{
  "model": "spectrogram VAE",
  "dataset": "babble in 24 made-up languages, each with its own sounds, syllables and stress or tones, from a formant synthesiser",
  "train_examples": 39062,
  "n_mels": 64,
  "hop_length": 160,
  "input": "log_mel",
  "win_length": 400,
  "bottleneck": "kl",
  "downsampling_factor": 8,
  "encoder_arch": "resnet_bottleneck",
  "encoder_norm": "batchnorm",
  "encoder_activation": "gelu",
  "encoder_depths": [3, 3, 3],
  "encoder_kernel_size": 3,
  "encoder_stem": "deep",
  "encoder_avg_pool_shortcut": true,
  "encoder_widths": [128, 192, 288],
  "loss": "l1",
  "latent_channels": 16,
  "decoder_norm": "batchnorm",
  "decoder_activation": "leaky_relu",
  "decoder_widths": [48, 96, 144, 192],
  "decoder_blocks_per_level": 2,
  "decoder_block": "plain",
  "decoder_attention": false,
  "decoder_upsampling": "transposed_conv",
  "kl_weight": 0.001,
  "init": "kaiming_normal",
  "residual_init": "zero_last",
  "optimizer": "soap",
  "beta2": 0.99,
  "lr": 0.0032,
  "beta1": 0.95,
  "shampoo_beta": 0.99,
  "eps": 1e-08,
  "precondition_frequency": 16,
  "max_precond_dim": 512,
  "merge_dims": false,
  "one_sided": true,
  "adamw_lr_other_params": 0.0027,
  "grad_clip": 1.0,
  "steps": 5800,
  "batch_size": 128,
  "epochs": 19.0,
  "lr_schedule": "linear",
  "final_lr_fraction": 0.01,
  "warmup_steps": 290,
  "weight_decay": 0.06,
  "adamw_weight_decay_other_params": 0
}
Rows from block 6 of the encoder of a small spectrogram VAE, named by matrix and row number. Rows with one number belong to one channel. Each number is 500 + 50 x the weight over its row's rms, rounded and kept within 0 to 999. All counts start at 0. Numbers have three digits each. After the name is the row's rms in percent of the matrix's.
After each channel's rows are labels from the 100 clips, of 14976, where the channel reaches its highest value: "strongest on" is what is common among them. Only what is clearly more common there than usual is listed. The data: babble in 24 made-up languages, each with its own sounds, syllables and stress or tones, from a formant synthesiser.
# convs1: 3x3 conv (encoder.blocks.6.convs.1.weight, 72x72x3x3, each kernel summed), inputs 0-71
# convs2: expand pointwise conv (encoder.blocks.6.convs.2.weight, 288x72x1x1, transposed), outputs 0-95

convs1.14 092:402536487470505432458475511540471617415494522571495478439470471494452463417566553592522515508513493493541485581458466551492532476548612476443449540539526489498438584518518507432562554431606437522479512482468527601541
convs2.14 102:531496526550416531494445517591489493491517585489524547473524448462547560527490557546412461542520475545487484591450430403464433453563621565543621555544530452522452530477517476554419433476420516519479564485520503470596527505512528612497472516486468442476444527478496544517548574532567511530
strongest on: voice: child-like voice

convs1.29 110:402467420446441480438429498448485471513476528455556475488471504534554519497522443532504550503459460459457419534481487409440531492437421429498507448537468452398457467406459439564512610454426424575487478577490463458510
convs2.29 104:484474438481522595554476561508514557427485518522447506440495458494453582517465485467455568551511529520486596454458542491531429523510502496555632465503538548531539500469459461573502481523405534442503512513534524566549554549470670533516595437523574545495448479468369423479530519589550503566
strongest on: clipping

convs1.35 085:403469565493469460467414440463457492532540519427434472401531463445499459572488432495499482545520419520416418487556437379414429527478535425480523386481483552538467436485475499488484488501469454501517524479460551435448
convs2.35 097:427493481560459473531547469495485494485596571493579520443512472553487435457503502511493472494507552488510451459501479466465550486511519494565466510505565548445541486504567435510464538516501444555569475414452358488452442442516482496560567507541410593483500556509481506537418551497464447466
strongest on: mains hum; clipping

convs1.39 108:486529471504472516487571438484433463414445513441486431547531424548461458417507492502428317426465428529458506486460466585458480485434552588466448514517526466487525454538545476480524458521541560450482505397458476490443
convs2.39 101:463621498391503447486527500490441440451545458473525489530521395561513518439485529467532457557472540494511522418501628423492488548527489485496481545595434519501503513494521508494530551542512517460415520559490431426429531490503535461497449468599519553358564484509589508536450451552435465596
strongest on: voice: high voice

convs1.42 102:529569511516463545527524463500525469509444483479428528426479487556541482478418462469480439476543564371422527524477571536498421464459596588520568458425458403542508505511486512453487415404451434531448513494416558457489
convs2.42 090:504432507478499508583451463552483472444510507488445519478522487413435528483470595486530468432457407516477519494434506538526414533506538474482473590431487509585566539447471469503491539492569421585593405523579527545502515414485537526498515421444524582479479462507575485517532562422448422448
strongest on: voice: child-like voice; /ts/; clipping

convs1.58 117:417562490508431582492484512494506476436424469434537463531515465470465436479455470474391425403370489555450530539442496535496467463396409534458489486457510469496403500457484562479442524447502539507491461473427437489421
convs2.58 106:480485474542520414543487522534535430481446506552468398480409439450523431503504574479462517562520460494500449540499469497523506481511508565496462493512473590504452465535510583432438463408508489494564417549492553443477461486523560566541424510520533531369446525443516503604575475481494524474
strongest on: voice: child-like voice

convs1.2 110:524508574464569463503490487507592513472500558553446466433493395445514505507521554566549516500523493488446406512462516428471590463520583360582499460534502429472395522518505450467500469429515466490506571484563531608511
convs2.2 098:525495491602430498410436535622453522479466488524399519502485514541487496445490467485440596435532503424510350572506572450461432502567500594525554597517482509551480518431557550493526508429453500483580507519601552441540510502525530552447470510488461514526510480469516451463504552443594496546
strongest on: voice: high voice; clipping; mains hum

convs1.43 102:432442517468516473519446432426488426535449452388567432415484442459438466501472469408436513441474482571433523509538451399508519512407419460486501438497501514447494484491509448506393428446484459489491508481496391486477
convs2.43 103:521550480512506510486383537547447531536504593451511442547461491465503429406519521508525478507546507439464534542481341467459457423575492536429520493543580508542429513475541434380470539492398568435445494466435535526376510447531625510499569504577554503519492559478501523566467581535443487534
strongest on: voice: deep voice

convs1.61 109:471483473450525459472388553440520439507496476483506477401451535408489469517462475453498447480532453535404536450524472472486478517439467354534458542515475576475424455484510339517417428544515457534494539503519484430502
convs2.61 102:536536478529514545497476541492507455555581553596524485557502474486488438545527543520538509442539590540499471564575476517420501429504546501490479503578495479420527423507571491524536483516522556411492447515423542614559483503473448433405508569390476523483524478573575507530497529572477507503
strongest on: /ts/; /s/; mains hum

convs1.25 097:472574402450490461511509485538488474435431494542478513382513559507550497551542491654475535407458507450576471525503510533501501536548487596405490481529517493542481512434437432445504565529587488508429486489528384485490
convs2.25 094:537583504441506497504564526532558559501433492552498482484487458472424503422589445572484489501454437490451512456475412455548541504568370466478579519531392465490451569540507434489501453517507465540559468387472446507576492478493495508506443491457562457441480563391443536516504518520409482457
strongest on: voice: child-like voice

convs1.0 114:518451481478436511453417449483484474498466441479521455500498407519540509432451486523479448469429469474514414520470490513483530438479468440430544394403446392428460474501433451559445504423381433503522560477445491513412
convs2.0 124:435402598491459502486540522523456556509515480485559529520442540475470432481510444500526537530546507548567490479535512500475490498445584489577489539572571473434595417489523510602395485508533467482471481540578486515407569518510486473595576517532508547442620542565514498581494488555567559549
strongest on: clipping

convs1.41 095:480564457442535465528582441546526435445449446466458487511514465468481371474461533510405562518464538541557459469488517528482515434531451518547432495480459516466558496404420468409479456414423430476377536479546458513463
convs2.41 103:441484538545495566531404472484495578553519431544482419400533463507491561485447642531525453386481504503471548454457423541444538531466583487445401492496512487509443436504489524479466486519482480562555447517475485491518562437514437513530512517478520561524512406578414439580568497573447494449
strongest on: voice: high voice; /u/

convs1.51 096:474476511562514520482467543489468427471451392552476443535486537530500437539452401498440552406497575575452409500612549480513409459462538559415472476506520479499436543426506507456488553554428473486422525495430505538430
convs2.51 100:470512537532554464421560470405492447525485510465515463415521536565421523503474486497517476435521462573502607542460534443451462492519472486530468499479441541523411441547524521500595471499447471446467606494428494512513569476529417473501612541432456558470514491450582639485508563528423502444
strongest on: voice: low voice; clipping

convs1.55 121:449510493568531490503526465529464445389456468460495443403546431506499366525462517514511443465417455446433471485603534494417499411443514493503473464536555526526463463417444529437540421497488413484446504442447482526437
convs2.55 105:493485560483497509568564510452466517556538513509489482454504514521413482418562559508540562531446525502481462488467482484508473627518549439548566501426543434517466620497525498522604467536423546514477575553490527544441508541459564480465452547488553467489483483543435408567539422519469583472
strongest on: mains hum

convs1.32 093:525454546551521512512521488472402542480504438511485526411503496454551458548502604577505428486501533488554518502542502427519515538476555461437470528486512549620543322453436473477443417549480458402459532457465503490546
convs2.32 105:511498380538509472463488550435465480532444516469532467430464458566456464445425407510320463549532488514440578438499504414570461469548433518444548459553442544562463434537406515434574507639499456489493514479374509472555535529542484496544481503496514503591495578464480477495569463569520509489
strongest on: voice: child-like voice

convs1.38 092:445463470479473457458533554435517517436566412516456465544449591546459385526558513393443529490558540494444487530627512515485442523524512606459436602558561513492515505508445499454453506516442504503545448456492484415529
convs2.38 093:544553521536522432427548500500483416549520410465468378483480423594610538522482489560451457528526563555476506422482475440519528583585459454426532475494467505585504470521424576508615554605468470453519489512549487510444464385610529560524499477529485504533493452471482558507464525545504438463
strongest on: voice: high voice

convs1.54 114:524504438509475517481502504413503470521429542518475490463391493467473513514504493428532468480524486344465436460428448418471471514429601545498535448447444369457507422480470451519487419464472398482458426507506491467461
convs2.54 086:501518533465459434456483492474516536529596460546548536514432589468495430501517460574511403509519579479502476580609551480466498550490517531453494450524571400583467529523573399562468421436505436489546459526556602474421531512470438566581571509576511514534522487623529463475595535634554456496
strongest on: clipping

convs1.6 090:570469458493508503531478486491514457465420385548501448479382493499597511491463476503510449490458553469512509464477564558479574464497421633484456440477454467543467522591519481501405440465454487483485645494428538467506
convs2.6 102:528455451463518487508512478460583485469509469499495460523500519538512526453518460527542466533460488515489588444410512314486503632473480562559448453464476551551460468530559483438486453530453482450552564494438471486492401489477496469522515543501596571555490494537533418493468440524464499482
strongest on: mains hum; voice: child-like voice

convs1.49 107:526479418503438464431476557447453560436506458603472565499386484503429481461548502491554474444417507422596492445445469501500399484532606548469503557494494455544611487428455469486532518477518529453480455448494456449520
convs2.49 100:467536504482498560583542478460563452600534461540537479518537515429472527500551539528514502504512563465509534420524425449496424523418585598525458461477528478485584494515496520543582426471538489527479535541433601484465547484540586404423544485458440459424559483514532433490482505396525456528
strongest on: reverberation; mains hum

convs1.40 080:400587541530517479414513469465470414524554517474542430364461526502482496507468473412515499469486472426429452529558498487458526430463475462550471542476572562565443474366512464495514569531561430499497426511558440492500
convs2.40 098:546494522447483498527484559534432514565546526454514485530444531456439374425410487629477516577425394508386492430383406518575473459503577520410491513523538536507522525506530542515494467476460510476548421424470529457512408513523349450481538446461362573535493508472434444542465484400548603470
strongest on: thin (high-pass)

convs1.71 153:497523567508551462567549439528456492365447493459444439533447509505474424512510548509469535436549473462493492456541538537490448443485559539487407509469497518525508549543468543411494355443500415428442507420485402529448
convs2.71 133:449564605553437561566584586534446532483524505513402587486491530489459507449508510432512466479584441491508463453505529520465448526470549513486515489478473468515630505511576436529491497419466526481462495528593420501431603562556528531554548447558509427544550408545589528553569444508593587575
strongest on: reverberation; voice: child-like voice; clipping

convs1.17 094:513492499561447441495538474526493423539467457543498606458464563566528514509452497486563468481518591410459482462464405412499434492443584528411547504495512451519515478561410484479510481525413379548439444445429535470483
convs2.17 096:477514470585508482418499525548567529458458402467511523479504450572599561523522569475487469529481479587508494373420511601545463489503535542481451492449395464533469542440476570479418512529571527483581468483540526423507520525531543448489424506497572499513528437539519495546526493550511562428
strongest on: /ts/; /z/

convs1.34 071:421442458428415450464523540490487486444507558425492503520490594525527533489458445498467455511446454512369543414544435428447548546546462501449520530532534487450415465446508638462579550484514435481565484497477454459526
convs2.34 103:468491464453410445498467460394475529467518629463547542427529399522542500524532495443404524496512449497485660577516469451536518468447541489508478477433468478505521492572563473482473415571504448456457445533567495489377543490451453471537414556510566539543424514564623484489515488492491586499
strongest on: voice: high voice

convs1.28 117:534446465448450506484438483453512429513495507514508425514507467395550501481443456478406422530508498543462516484436490479465581405466419411492528429478463452392389453509455464493404572427452493512518578481490507451451
convs2.28 107:496560501470501520462532566431514455509516534512471521444340533462462505399527528421554452476499570539541409488482470498468525427448536520553506495543485498479500448571513502486545387471580523434476557516517464590487527498448528522489597581538493489462556489588609523483504373448541543528
strongest on: clipping; mains hum

convs1.22 079:458381514504501461469536564440549431408477480374439393446539472478540481496507527527450519540503452563463480481487538462499526574415519527455459525582503433414492455460465483484442431582454450548536580484450439472502
convs2.22 097:563412557476453512508533551485510522502441527464392494458602513461559575551482453494521544516417531427555514520484515552500533543579464494577502630412498502585482602398514453468505499496495527496441569522539547504633516417532442481443494541454434537606471480452555381473510495462599477496
strongest on: clipping

convs1.24 069:441489512479422423454511461426435474393451518462558490522467467500449453462547546593474498495460475552430456602513477594547498416539548471516479523488551458496434503437451570557571577526565442514521473504569440578455
convs2.24 099:517522460520429410578465571419560514447479526509633425478509584587515479531472431529494484572470389538440512556447467528509514497492494545524412465542495528548494528472493552482623484543509512569582464428466542466543388447495566500495536465528585523478506560459507546473476540477468537371
strongest on: clipping